From a checkpoint of a small audio captioner.
Training: soap at rate 0.003, 5300 steps, batches of 64.
Rows from block 2 of the text decoder of a small audio captioner, named by matrix and row number. Rows with one number belong to one neuron. Each number is 500 + 40 x the weight over its row's rms, rounded and kept within 0 to 999. All counts start at 0. Numbers have three digits each. After the name is the row's rms in percent of the matrix's.
Before each neuron's rows are labels from the 100 texts, of 14976, where the neuron reaches its largest size: "tokens" is the input token at the peak. Only what is clearly more common there than usual is listed. The data: struck, bounced, scraped and rolled objects made by modal synthesis. In brackets: how many of the 100.
# gate: MLP gate (decoder.blocks.2.mlp.gate.weight, 672x256), inputs 0-255
# fc1: MLP up (decoder.blocks.2.mlp.fc1.weight, 672x256), inputs 0-255
# fc2: MLP down (decoder.blocks.2.mlp.fc2.weight, 256x672, transposed), outputs 0-255

tokens: "repeated" (100)
gate.644 113:438556515551416482548516542514474453521445520475520510456483495476533524505474533479489547438456476488557541526517500553484458524488538563406522479504438545490477467526451480557515486511564443501384459451487469467523487434484516492449553461518553484481435538401565565455504454428507520546559481511442496446468521513525466476521448483455546470435542522476558473501491520518480540489453540541509562471498473495482503510470471481502554534518459482500455469511444432579471464499598533442549463460509525458510517588497475517525536371519505560459510494486490531511429540483549522395479422501497468471566447466454473501501500473599503512474516479444503489552524454475536476498502561564523529462418539452517541505498494504494488568529480501508451487491494490464456455410540516
fc1.644 111:490472511514424512524580524463545481457528522520555504436497492456503532469453568489476545484430475497589490507493481514575465502524525529444497449509488514463476491521488479555487486464504430455450450462521550521516497512485485573497560515497541523559545527468623474525535434438530576481525498448492527433512447572519419510522554502470497491476535427453489501491506512521471504512520472548484530473486488480408546494564446461465563523497385438481492520467479470588554556477556488460568502420571533507468557559526480574488509461516522526442430421488505581533473485455505506458552471507521479479528497535489471466502483498532520535497504505488530515548482455512486484486450488527585474443444467539534559525564482539483522507426519402564476471457447464500529424487476552
fc2.644 137:426526537484485442467327492491543509532502449544505487460544561530446508541487482548509517454535460443495518495501494535476489452502499500574488518509555477485483565500518475414503475502394461553519529483515509501539465508473515428475508527527589486481503491550447510485480497564528547465499479523450574500527496509460554461482477471556514469463474454502447473535537522520428479577487474521579424443533521486578498456451453548468443508515516461487529483505491515403511483544401467542487455543456515500479534450508531471527510492509502478581531510544469538497453444514534481525528473464504518455481503493511489572536462471515522455537461460421479463565458515485497514608517455540493453594628558514433482495475511483545512460554491453535515524552501558514513483527545449

tokens: "<end>" (43); "soft" (17); "noise" (10); "rumble" (10)
gate.66 084:543454494523493477582613435426477440442529461496537467514432480482546496547484479510564490541509465506528515526539499524490527558492496505548496551455529477424473537460469416522494541523481540518472553483456539559486535521508485496495467534533463478499528501539457491569482486571575454481471517482586448516522484495550514532509516467520544462541518527528518475490491493521577520518475479574497578438467445415451474512441473499516401499532513537514530495512471545418462502496492425561520504526446445483459482478520475483441468478523562400510521488541534464525521500450455497532418549520517523523465495494517410462532454533502483488522444533501474499508361492559528523517492390495517455530475519490461531488500532573422489525490457487454470516485563481474555561450503390
fc1.66 088:547454503462548416448515477515484541574525550473493519465469550526502609524504403486497450518509468563488486534465474447509503474481482499598498558506554447449527499480454513448457534547450472487483518548498585573495484425516500495407474551530516447506499588495473519479469477567492545503562531497612488455524541475514505517482481504441486562526510520481507529483500439539479556488486492544491503506463532429528575473491551411552492512495509514480491492522519510477481503462481498545463551501439462457486491509523516496531541470517570479468576556542424448554526494531457509536532498526537456447517463515573461501481443467473549480565461550434502539421444468541619570492480464539471480466543526509493548485487572438574563486519517447469474487471508473534516562504433488
fc2.66 077:440552444549468529496488515472584528538458484523465501560498442475501516484524572593520490423484498443514573522558531516536537479549482470441536484440439438470521487498481434541427512515495476436462420491500453472482522468516473476447489517426508483464438502508528519566482536559490519459578497542541458450496484484488512475568471552459473572490460434508462472527569497487505454502416507517520518514498497512551505499483514566444466527508519526356510548469497503484587523534536584518562401511514486449515502535437504509558591420518564511463540501512496513473506455536510506498514531472579504492535504509505488522600500497569481435476464455594550499552460475516433479552463490418517480497509532521496455557477482479507549510511519479523442491487493536509433451507501466

tokens: "steel" (43); "glass" (29); "ceramic" (17)
gate.391 133:557450557485497500482510512498459509437471493441549506569434533458466438512410523491453496516519509512516459498466475519523556521488490517529488487489454484512491513541530484479599530434596494480536531440481453505618528543473528467549495482486532520539472516566481504525533413517523518518518512471461496524471469514489512492483500465534488552454459463486519479524459452454590488430519465483597518581497484524489553548480467521500492481512493470471534532491411498586545440545521472525569490486553443491552497488480470480488442570404486566495539454563520510439511496507477494469506500512462567419562475532433540511423493468512494519473505530517578562465504505528532512499493482588524495534457485541456510430548534468561425571569491503437517498559410481483434472530473595
fc1.391 117:421506478523529501576564518492548462515498519537565621375511526471521517548503499527459547483392425453487482512509491536575535485457531525504440531518445451566476490497451493541477512480515479548511521497482485515504453507485533552493497523497540507461566553510545503502544411469528583574519523441500477466481459526546450519559458510446523464502521444502503519480466492502494549551505532518418535454513481427450585521453519435517516524532511546484564430493509442530510473552521509472499529494536439520504484484501470533514517458508512473446422530435462490461511552576501476518530502471607487475463503518489477498550480496442452465493456502499475435466437470560518518377414499499531510475549574528492525474530526528456486493439483514528442486515409481488477504437491421
fc2.391 120:402529454499440476544542484512505484532423507494515558520500462463503450542532396523461593527356523459524492549475558541546491461490511448511555553525516410540512519518497467482477495501588575500551520436510452423530505501523447486463518458411457499493449498525449499504561484498481508487538469474529514533534502512460487555519444479401480488482507545480440502485484567512523482583518479489501584454527522452585521545444495457463487503567472611453492536532482467480542505588529537489499423506556544498506506424530467446497500461540474461423443534425518516479505467454479498535493508498524448506516476507500464489517555580470485486424462471552453523516547557523474505479498429471538507544515546507543426486520548508509531516528547502492503491496422493511475541507483479

tokens: "repeated" (36); "muffled" (12); "thin" (10); "glass" (7)
gate.9 118:485474502602473460479498495506460486475480482472536563480471534537522464600601483482539499434540466433515479472454497507518558525548510498490499465472480466446573457530491517474527544441536454477556513482553539523522453533463544431553468414496527513520545428469474442466508496583524540514448464507535462566496523519512551417526462571591517491467459527471511508551484538494575546519488544519580460473497414476552538480439537524483472518482435524546487487529448548504456562486480521451493505564501472509462501486467496504503455527469505493513416506490447577500487492504521470504484495550519579492571457550546547472533542539561538479484508477433591469461434506456508535473526508467438401457476558536506511510445485473477496499513478463531506547481435577567446515536559432
fc1.9 094:546546535553412452451470524477458509527481512485582531489548487501496487498471472470526493483526537590530452470440522430467549559503502522460529486423563518415420496556510540501474505506431527531429466484505464482522518544445483477532592485505494495521493449438519568458503469485488491483453513503493457530487488571446459417517468514519606518524471507527542522491459492440457480469527432512493492467480547495476582432518477495470447479493442459572568506479558532504498497538588533508519463406550487520454526562467549501556528525467443574475478518549461480528521443541547509541497408562488521491511439565542513524470476484545518538525517453457572498468412527502534509507479520585447466466502477519470471479427489463481490460564552494531561448442541562516517504449490518
fc2.9 112:576542448472468533490485501470458583549566458512572491538514513533451502514458480499506461459571501444489441531472546470383511477554488451476409462528529494404516510482471555446501523449432538544496418497561466514514417500542534509525510540569544485479505490489524536571431493543540505516531514501487497469540516510538509448496458519590509507485502434483432467423481576487480453469518511516548470482489537558525521467524490475468435493487507505557520495536534507475417496460517495511530466516513460532470481549443562531515445573431466545519548445473472446515484519488484491514417440548577538434532486509541498524482510530478513493445524456478569453528488440484508461540524516557487421486512498522450545501484408491551468475542480580446529493487584545565467504474564557

tokens: "reverberant" (60); "hum" (16)
gate.594 101:501512458510472518544597559544484510489441445510548486444470551526540450518464598425481509498473513472555514471515481460481493513462497456436441518524453582501487465512531472507514474521507499397476461453478494490586500535521461467481517442613497462507532531495506544487591450489507525526500508513537471473508475531468523491514483442400499499480507489481449553520507459565537498535457519512523529529459514506426519558474505515451486542447395493471481555521536479524512483473526456452542478528546440457463497586456547551473501538541520530505519524576513565488559470582483547454522488485481438452552520508449494508538443569482506508554502536522493437572546444477524496532528495510576547489395483527456501499549517470489427486550510484475495415496430441492428446481459589
fc1.594 115:520542448425534519488492523537439491444505489462520494553479565508537461474451587465474521494539569457487552446534508533470520525537510477433420500572478542508476410517553515560493490478529481505475447550493489469563503503528427521504554521528566441513496594446504490540531416540441523502455494475486443435478443504497422495534584491508481487467525487508519530559553530524493487538441430464506491508524478515453446494471470511434483473542492541458470466460461549541518419456509476436519485579474592492517493544487523490515504469483476518566450538452574481518518470464491460456518506494524448481569575477470488538530523587446519519525500448483510531441603480482509463468518421443484471547470381529510499496523547509484525513546502427501494417494506514435460437535478468
fc2.594 125:434569479512449516468428502446507502501442511521453470434617525448480500494510521520507525500495490362511524469511618470531432543454549452561488577509434545458480521559464491499457496513545555500522513521491483518469506438575405448440440569493504448478496508603508533596460527529516477479544455574520533526466534527428495527511487525507550608483480519457452608530511526513527528506525520528521501527502467503560492469496528451452458452514472534512468560511583501427548546487475529481525524470538495424505557522524463510499499441483475519519545537479507503523516510478492478484494501495536522532436481559496452529511531528575490439579494514519495536511472498519491474557467486482541448558515500497469508517459487517552555523487470551501540529442463509412507471563554470

tokens: "repeated" (93)
gate.361 097:521552522490445515465519516480469509463461500536505501512453532481465544528452471510516497519529587551597503474503522432449423458518523508499470453464508565502539581512484510436487434497529501452514473519445492523543514511462470510523544520492548466460520528503488531483453545500502518628490509440498551526477447527497424420506480511530524486439511506418552498476513511485474470524537444416535532481476523553490565456492535565521450532530504524453563441541524485491534441563503498520552573438484435476430540528469499586521509518402492504564497451541519496504509507540470504445513472551533541431555448553436455525463467542546472537530498542510588512499510456485522505489447447543485452474491509565372474444522474423446500454531487506602484467561550499499564484495496475
fc1.361 099:455473539487532563477536497458577552462520513505550549574499566441554502486537498474549488480477606430407524586544516507524470411464466504544563505579564472466573504484479468476489551494499520544511513500518542494517509457502572528466499541439457498521481553461475511521529489492455505456549504486461439493486510496584524551490515489405462511492561519557443519436529445518555469486454515569397541502523520480434510519483534511497487442488585516482451512484491478459564514537516525522442461517457566529570462523569454525509513489560489514457497579472553496545528523438557477506482474448526449564449546515490474500560527518473546462552532484515441493508567440517487474501520541468511550485451575524536483486601529555532504486495580490488512533585491490516478520461509462
fc2.361 079:561551479521481518498564560571472525482469488492542568568492483474543417485508505470544548539486524581521508454472453550428558459575523489449523488480501511456503476528447474562495500475546500564496533452511475461600473509552536464503552519542452520516520500535478463467492513524561511497469499448494392440523459547522506492523443470451509455490458501503513511538519450533496470451418513571500474495501486504476569526470574524496468480503542474500460449493473582593508510493533428465474532479448445475490495526534522524484445502540580491512531522519519549516532577514417494503469483533547458578493569451516554487494538548525436583528497526570493496530495595537493489442485442509458514542487508548445464500524483495603386455478558537503418484493490525484440487508431531

tokens: "steel" (27); "plastic" (19); "glass" (17); "ceramic" (16)
gate.16 079:504436450440439532482536541478494492520474469473529525462496460464545518521524515447507511458493485498453483459482453471545497517507475499486476448524530502525482490506461470548464464477482489492543542470506445451521542428545445478438452484486507502546498518583558570550534472499566442578530551541468540524521390502490456533458446469459540548467507542515501496544490471540444474552467488443488507469543487482482502473559475517483521434517450556480535512506535551503543564538416584584442475424525539599505505474462540556466501551491545461408462541547470539540529545529563469563467492498482538437531448517550584439469464517518500439496462464553511546517557504522486463521524469420487501534519502568545508467496537572481468567441552434542469521520491564486485438587450540
fc1.16 080:506518522438517476492448523512539511501547517503491447453487546526499440507481486480509511515458523512500508499485490515487510457515506421500455492470430570496478436427481459559495515492497533489502405530493539558506528508494467470536434513476583490530542559436447501424521544451587535458548528486518506394475573462449566546536573495501420523442476519532504538462547474477561481422478483521450466585443473539513525500472519489495516485412554512601469487568524440464557461492567465513518455547485466537506443532554577525582416557472491519546529492479552494429515508494486465459535542458468493525474487448447514482458520461474546514521507568597490458557540511571581503526521447510511493494544519486530537481511492490508561483552420500515508433509579494536539542515508501
fc2.16 072:471389516481541508522554476516497506500568492467495494462447499539572504568528512549547540408512449550481466527495471385485484451561558483511472528519505467489497528532493539497466509534452529497486537511504571487483453502452460465457471544469564448521521467527546493441497493521559566554439506469474498554518563522508555480553534469493501530491502531477474473411498498439619496521463483486565477496476532475488475527425408546516573537477583484439518480503520411572486479480579478526547427441495522500505449542501480471570565549508533532485470499508434473483529490501528463505477521510507491477507531533473489487536565515460511469457541503458431521539544504444566487481510509462478463412529536540581483575441441460474497494483490509462534520506522528507496525387610511

tokens: "glass" (23); "ceramic" (22); "steel" (21); "plastic" (15)
gate.532 092:528489571423495515458395486562455480500513495491526471520451528503462512538481491539471469502567505502394448453472444496490464533551428486514555457520494548489423513505495562553534532460447487517525482569499534498487564581462528475539495515513503484470442505500454583442475535585445495484492479483441528464456433557537560432489507464571523528461485533554547443528444472468497436520579406545466467549447499504446510444566587493525453565449484491534548485480427570537497449544507518443501479506478548503465500472508503546511524532445487457557501476488469467537531430536482459512492439541444502479502456487467503532486495469465536553444487575497514481454526498456503483510470524574509501503533426447488558471539467446561473485536530490546482543503574431487477455500564518
fc1.532 098:514587450508503519494603479464511544552565459492526532510471507479554535437501478479565542514503505443533494521497535493516474431561442512450448568487474507520479446476512443525418522489552560523481529528498447492548517497522521511471536480437503498533522473497481534482520512454486529428481492505586503465511509540427498618513531540510477474517490523497442488549582478532473559482415528540466424477528494467490447511505496503484510480527499500483483584474491537441465506443495536488546536431508469603461474488458527438444457489549522555544556516493517512506531518586469459509494529441566511437549545500562520536571410592523461408497486509568425507481521442533505529501495522518467484552489566497556446500484544515514398465466524494438513420429502539525507471483453501
fc2.532 128:483454523494558513407435524545466458583536509560471449512490533553435482470459518520528449566553487497454509489524539539467522447561425489559513525517521441519470569447486540517464425459409453453555582541554513469546506489549510475435532540483466495451520494491479463444449553573594536514382509456523480504499497474501521523428528498636504498496484470567479557523507379436529510490463447560569530464491467444545448494459557562438492546560500533565486581534521528543512464444532481472487456511464526507470497508493543473492520498526479491546494538521533508543514478434514463514501477501476490522496505496557468456503550522487517460541494471538472492516463513489489486493481522526454476435433527485454467490566508482492450463500493514524530447453551464525492547521555443

tokens: "reverberant" (41); "contact" (20); "muffled" (8); "noise" (7)
gate.97 105:516475506453462488519518497536453498452513518505518530510471542533498506505461575463423452539523464542468453500579466476553504474496534436476462493524500529463498459498477463460570408499504478452504394480562527493549570560476525519548517455566437432551523521487492551531532487508463518546497524479472489480559500583469550500427557518484491484505543517461533471498529450537521470553494401473506564510527543540474537449506548456431511514471481545534491467443538474503497495435529460451577476486489486485479538572434553537478538491447484467537559519541497531520496431539475517514528479628445480471496536520460492476521508530490447499557496575413456521459510497481590495520461473506498485514393433496463483481462560511447509566535508463581446465480456472463474474485399578
fc1.97 109:450568469507514527482546567502489460430475488493475552457482534491571535421509502497480517472505551490520516515555497464564483496494472481473482485574537519512512505454530469522501509490529477460547437447449512425574519503454487460423547574456528473485532537476563557534495471540484536522484483466479492444480442487490469514443492530490514525465500457480576485587577545530524493531453491434480509524507519517448540512492509471437507450570507497489507450467575483593434526455508430427568414520536506448447568531418534484495532456498462434488535500475474489523496514474539496434511524492516539519496563519464432497530528493494488564464561473480483549494626454392568507542462469525522455524526476530512501551543577502488612520527526439521440427508506467545558461499466501
fc2.97 130:511540453578481494483464481443549500429464500564480485445580483495430509464501507471536482438461480395484495493505600517493487473467527480586496520440489499479533550543518450534468480511518537458561527555500478465459506436566445443485460448439539431519499527604556554589463519480546473524454476524524532523492492527490523506562514494539585559564485463455492545488463526516473545498496502477506524513484451418539506506568552468443487443489504533475503575519579461399557536456513547545502492454484440448504566557520520518575516445522531491510584586450512500547482517543499474490510481486504546537486484567482431492491533475535461409517516485507488517556498480515515519518406557541541471546510516493441506504482517474531564513500470574517528511458471467514472442522547469

tokens: "reverberant" (96)
gate.538 091:475433524478454551493560522578503580519514513493469469464492562505570487475550491464490551427486512515506518466467510562554492484467553521407579452426473548533505571521406541546459503440466462492529532428469521430461500488490487569510456511490572385452456475544480534476492454517447494476453463491492564475527501577448463525533519519505553513535527471487479518441500558556546458478512516463522511509421520547547492505514450530435531531552463475477553529526509536504460529495558540452462500505502526488510534524497481517551457495554477504460509530518510506565500530482452486450548539513510420485520551454482482525530471471546440528466554492509507567541483486482539505395515527486516459466376431471434462475466527514473529484482487485545467504530456485578518442404588467
fc1.538 083:493547526510518467514437470482471501475485530545445471518453546451435543599527464563535449495533487536461466482526498478474533537491485521531474491490544496487535494549512529493500496481548471503476546463508507461478459467486497481567455568536515499484516450487460506498511477492428458495446480479582555495492472476518524537489421527490415603534459450531482466511478543499459586535483532513546517456494523560533463580482522497567508493488480421541502537579418533512470504459468448482487555510531500497483342493516446504540491597494439519456462463585522471554500542422464538494492574442464488514508497453530534432490561492522579490488509529453554538440459454535533492551506554460457417459479524467472541416458534472522511553482500428512501580523526546557506472455536546
fc2.538 084:512474557520512470540534573455574496543463496466543535491583499520518490517500524527562507501480512486503528489530535492552451580540476449445471542458524429495543481500585440514533502536492513435426479461431484544457585519517508528536491522522441511566519531506558504548495583520459499512556572508443490474512501466500491558518426490491523521533512481514527429523465567451482528483501522394503546555480431488441524528523535530419465550527408507513582502497553524485548430529523414516578504484531511527449568546503527551545504466537526564461540526560543554547463456514476460458518521460551472556472515463465476489468531492530456487491479530424504516539418423466443499489511489561505488531417566518515542507539532553452508485522491544527457504526422569498550483533501468

tokens: "steel" (38); "ceramic" (28); "glass" (16); "rubber" (8)
gate.348 093:508439531511480484434518489496503570508464560506496494521525466449491535538589485477430527534483500494515528473572574500497587446435533484529576558457474467578414453483493537531509504502524490434521580496525492502524481560531465488473485528494485488446477538542464533430516526466437468482529528508504531582540504439502483521591484484456426526452530546448384535495517375519497532511509569471504529534500527444557490529573441477466461553533503545508500520485501461485546452524504471577540443493514530517458474446571468447505490535492537553478507468508479500498466500474462466520517525443449535482465543488524507441499511510523457453464461558450461564508468442526452463487487496506454560550431506459608493494485499599460494497496491462492403535462512448453500446561471478
fc1.348 080:418516501496525506487494443480464452498489481425509512483521510519495546521496480566592525508503535536486491522427508470476450525456465524496484559513472481497510560456527413503442462559487516454452471530512419441465522506442562472524542434519508538565526488446500483455544554377507459479570476458466441499504531506524497450435532469523550490539394549615481414552503531487444530478517450570464487530458537538450503523533561567501471481474499523529529491553514461417590475494564555465506530543549546493494539534472545512557506561518516464494486509503538536467449496449586553400449460523518489464500486457569442502514439538489544458466453474516459573468528531553519473527515533499466534418453497491545518523546496511504521512515501520471571498517450517478469526484549497
fc2.348 092:494533487538524468504481498521496509516391506489492549469519442462523487498563512494471523512490487441526609496579497440506526522517523538507502513476479499520423526499499458449486448431460489504509523494460510456536480486500435438442422454532499456463594493458563543426476525584515526503463523536547565489526486519530507450465468506532507518493453541467465444573583395506428482484455573480500503488525511458476456512549483514496477455517570495462464574493473487633449459473547414539536555550530471439475517469489446517418502500517522502500498519503514523528515446567561443432512494477543460523415569465451547554485505482484532487512515503517538524503512531478402446537516445441582473470435478474451457537499530520482508461513499475430495530542497481464496499531592498

tokens: "steel" (36); "glass" (21); "ceramic" (19); "wood" (10)
gate.667 081:582470515558491578522520485493521580560491496503539554564501465402434509572523537585485452503528552517454608480449465509455502482489455501441526558519436590503459572508556492438497466507417542505493568522467510503521516523470508441547481508595481555487509482494446502518502450450521437527450519436549515532587528533487488500505509484514458513432491485552461484541583505494482494449561476499480540527480451535535507510527557479559503530439505500514451484493509484544582497506516472484536438522488503526418469451475531436586393501511548526506415440465503490481531456520458511509571454506499499471497510505466524511557427480434555489560508464540549456453481599470503519464468523479469518512492533511518444509514504479511461513510501537529477483494527490514535507545459387
fc1.667 091:456490463533457542508529497512447478502513540487518463458494504478526536480457501485550478447446478460495550522570520516435496558468559544478467503463511508581567516601517529479534469483465556490479491506492404375426408469464464451532480515521524465516487474532529578495590546539493560453583527481493517440500520558472531505438500480411462475446512501542499545458526524445495489536521569480513494476472493444479524465491476493467537369471488501472509474559498500563511527536505521525471507488475492465449482523575522499491509420556475602468428579512493523529467441485530475462468514514526499510471468495499455454514469471460559501510510580457464503501431452563475562481511541468544520468443467508538467512545447512538553452501515516433561473554463524505523573492587564
fc2.667 079:482479491512473553466504541437458490504467554507537513552425510454457472509541514562557542501454481584493463523494433495444511529450505481500523493429508590525483483458503462531520560538399494535476497487517514475476482489456521455486409522494535516510499524445535529396530538498506532473418487492550468475484475460503439502517432552448485413490405518529647504501532416506609577461521525594510465471479525423457473496520505509516508468577554468508514487496505540610501514526484518548506451507465591549549510459532471502508500470530543447498527579516435450523498555474513578500536554542488506490481460495492503517529473467529465492517449551468477448521563522501485469559559460520471530495488438437480487553578503511537457469466518489497480550499486491480518454457504525

tokens: "reverberant" (100)
gate.437 106:445506509472506437509551581556526510502561506472480509505512521585582527486495506582485526451546583521463489517504455468517596504543512497536531478525489602408436481477431569486465548479500469483539447540477526466600473563567545442450564548439475484536477468489558464493466499519479518501491466479512495469467445520444582489439507554509503473470463481587496552498563505578502476539471491519477476456511494503519484526490452494512462520498509526475481448418504503486577513458525463399494441551449468441591559543465528487514463498457482495485460495519468465521496460491450466569458516563517500541505508453450442508481508559485457501546488540559570492525567518491487472505405572539518504491483507486450521465544549494500507502463543494451452491437537434500534515422452490
fc1.437 097:491507417538463533520559583490562463445524472445471484495459547482614469512567493555486484454459501521454473444500527537539509459543470519421509481540420552420446492504475531505490563454455554460484484522493516466532485458520561442415458559539487566535509611497576523472507467581523499547518453542426485445543435510513464491533511509471479511458523495579517437544459483460542421531483560548543488474470539509505534501462434500433530485545437476528494511416472428458491491511508469511492506492548537473559569521459469540477537497530469528503484472468461495489521500528478473513489479585560430480499497564470474517476477495512549462463432473509565514538523504492512505481460534531504503527510540552500496461480594513589556453501476464585482500491472479488441499451525580
fc2.437 104:424428456571529446505554503511580532546453496456523489529474471434577514468510475506511541487446501487451475491532448514511444438395525492543498476587477431556518497488412470525453538516521502445578539465532494474515464477428440497495450549434487493517477578494570522476535494478542548440400501464496506510497489500563479481476461482480502479522496440486524490531460531531518557526496522464476523523507456448532514520482468534505591485537470547469486499509443445540565511500533529466470446431455478482527531478514498504512525456590578554492566472477507488484495468523483543547501499509524476535484464533506457421537598475553502421479442488509519546564551548557462506440527467476604473522473465525545471521508542527559509489512418470549482536520461423445506469453495431

tokens: "repeated" (100)
gate.549 105:509540508467431522463512515508497508530499542504533501448492504485539495502409530427524522529520491535510483512463530457467545504553493540509471509429528534522507499563588508492515491492524468526536469563483516516582532560535522488489538476532522412493527459490477478451478543461515595480465467528484492455436486518479431443529544560574426497535440445497502501475474446495540451412514508443524483450547474518453545455518514463455490450536515470558497488439489482529556509481449484523531517509512457447514554579476496581474556559440454447487502558443556518506487505511468469532473487559568525362574438459413467481456483467576563523503527456585562483444490475513511424486501519492443463470526491483416419482495537416558512460541512515500494463465451520462546488464493473
fc1.549 118:411473486535512525505513558495568462554496457534521423456477442467515526547601487460512521457441488495563464521472514530552475440420506527446512520475465463496531529420479440510538467569485580461532519499503511464470493467509512499531423529527483515483536553546508561538482508511484443433527521425496528498465488508516517561490489503413575485460536490446459502548522539513547523557478593521397497545483513510567502534535445444515540506487519478494511491562476486533519557499495538500458464507478514532520538498612513498509470436591563551457552503423490473524501486483495455541476497456444439533459511498533485481522519424438474491466508555495479566507543497524575470473473521443531557500478511506510497554534547597501542459458487609542457489578498477472508497402470495
fc2.549 127:512539460494476514444456500594480510452469455444508527580462472492484503509498569460511529526474510547436498489493473491507511493459467497501482485462514522503562454542474499543455471487572436519533562486585515480525470506546518488508579485448478514490485461533495504483593453462465475581414485406506460497435461488467509516416551506510530503507520548505536474528511386467521499474505490495460492488432488519444483553512533459465481519559475508548452422476472507598503462539465485494499575456485489531521403494465517503536423505529548477475462412507538565474543560492484468464549527523510462545531555433437433450550537509505435499488514487546453543491497478539528518436503488408470531437405582498507494505519459562483393506434499547514440476468530516495500453533443505

tokens: "steel" (35); "glass" (18); "wood" (14); "ceramic" (13)
gate.554 092:503467430512505501500466574470462492509556514500548505564496421492458553558536513477561508457510505463486548501441518475477512453490504595529573453429517503533493429583515534507506472479475526471383619502497442448446449437528519474488465485504494594477490487456540474530576511537469534446402498536524461488527526507534478506516523465515577482483548476515475529475497516429468527472513463547482494451527514469478520518486482483443435499496473484567459513456454554515453493533504485446505439458379483484556492553511523454510484492578532518450474516494490519427539555426516435444474526525523590418503432497559530568526552461503550525524439500504501493512504546433532533576543510465472487534500471507524488499500509569474543451439501472562513515503472529491563539485563529
fc1.554 095:492460549489458480552511555434549545480482480481472476455463579465486432494505512483408514472502565594509513505536437459470450522495449484480464532553476524492472516507508558492508515501510541529544428498538568528471502563479448501594494492477595456540554534484475450491510426466527465567590495494437510509471540486460536467496465491531491488453442417478502471453495524484581479472468497448469560547502482536452547503475547491583519410444479528431466473474512429511514539506554484550499573543520527544495526489558502551562541438433536435584505458535503540494491484491463562538471479500562518539463484498439525531473478522404500495470573488513527541464464527557516438454504444536481501479524471490458497507519478463468489481528532497623451459562578487537466495468521475
fc2.554 080:525491501449547522502499431482503488486503446546516455454395480566460482509511543500508489486559508495462522526491501469479478538532418477553548507495504485494453559519524526495429508428521563455440506510465521478521500484524527545437506509466508493409546526461520534452469464607521448481550473506468515549516486508527564457484520476531491482511554545465440462462481376525555497483560487560480514478552464512482523541532461493489567491457536536533501508427491593542471483475557547493549510527457506553515485526530512469494490396501542471502416537484496480560530541463515466469414575491514504442476454463509506531522499534484555485576472495462433516476542408382515554519521533520444494386522493531582482481510493536446474539520452542420552516479516489507467413549529489

tokens: "reverberant" (69); "hard" (9)
gate.346 089:528488472489574494538488486476512466502501491456467480535546464528481480524476468460450459510464562484450503493560530538495522520485555559519499522530546576538522510470438536447479491516587469489440555468573423525458548510471589505517492525492487456488436528545555510427600544518532575464371529450565456514497595482527512523429519534421502534593512539483498496463502494537498455572513494487438467498464494492454490526555493535485501437519446525521465419542542433494535498486493515423474467439458528486512516506491533475489456487538476534513472528474471529500501480455506546476542471541539538421530459531487542500576515541543574438462566446480504464579536433485527512521517546472544440480452549516431515502538541538547479515592459519455500465577551511484483528485528538
fc1.346 091:497528428450466536429517495520398437478416492467448483592518547540554474518541563486479469517476546517471441486521558520522487473529524518524544537486524495434450501449451486487497449522559439484482529458576442521369522420536505537525514510490427440495417524459507518517573650478470560425427511533448512521471516548439474522450526476533507537573526575541425504502509498460506503578545485519487535473536480494487482533554558489562450480532539570510450449524509444472478555487487567438503509483513468476496501493512517579501465482497449504540468532520531501490476492500569493468507488533543531487478478514559481525569534447533504521499489401467469473590446524488497526504516538467499502475488491473571472523500433524518480442556459519495521490538471497482477522520533524
fc2.346 073:482523555550482451461412486484459520554454492499595550513500497510514499479493511572515472513605543567494525481473448534477472450528510545496476474491508476494511561439419447492509457516461402474511509457503494480507499480497587476521461508466511558487529472548563428527498445530440444547503460537427555456489439480534463531483475468517554541444606472524540529525509497481418515441539438466464552485525487451490539423508460439547527531543499477507510492504504496472487494572428520595452506571493461495470504428516489455487543513505498519525546466499535482531465492512523508479495487525416489509477515536476507398480503450472488495458435513494525539432522511605571508516491523447491585556473454506571483432429485475496491435402517515503496475488513501514509433467445432

tokens: "<end>" (52); "noise" (22); "rumble" (10)
gate.280 127:564495499456547476523503442417517509591430551534480515497452487446578540480520462493543478481480506552545514488501549455508500544450458510490492546513540458541498499490521475530518545518470576505512417503468491454535491469474449531453453478382516505490527493500549583473496437509472475525445461503500511496517517499562486487532473456475505527526430522460512457479457557497480495447516550537522479496533449486463581526491438585473496476482495545450471521516549495591523558537521537473527486459522454492479601596526468528527521451548518516485548555482536561581468511576504482576439510571523561438519529464447601509535473484484504541447524533484544511448465436515525550531459518472537466406504459471448523471489466442471561410545497510473457462498477526491478459447563555
fc1.280 121:468472507508556510475495496481536518449511524528510473476433535470486516486510473491419494571415595535460532501564426487555461502505548439510531489517454561504533457522470520527414494469520523517450440511508501436415455470466494509465520506475515484538430555406557582556475471503506503510522551527535534548550565462542481468543553470516490458508494489411539479485545530456599505458524522490453508515572449473510536539510514494499516456456455493454496460509562517604533542521547538563506444454467472468514480533518497504497565458461527482462508507415473482589463521524536524448460521453534546546452476458412436455578534438541460517508504483498516543575588511477506491465475504486532564508493554513487571477489548507493517474455515448507450414457478490427529540475455486
fc2.280 129:455478476527472508482400501541502507554535507520512458571566490570458506495435564476453442523525481482496480480501462535475496563469472484498460548453501561477523569511519495510525475552454432484519540514493500506502492483563558432460545561510509441490547519522462510550545459533513520491533486538513545447470472513415502456472467451571544472463455511482467466570497585482449495548406458433526503484471488438512426492472554502480422547560477466499542510478546510333484449522400483475472518549430441466501555495468551544453506458518496443527576479568483508533471500506544480530438401526483515521482542475495510520516471429573473530507524534471521482470475537513464443509484537552511427566593558459487511528476479542544515435490527517487537507492526498478487465533497489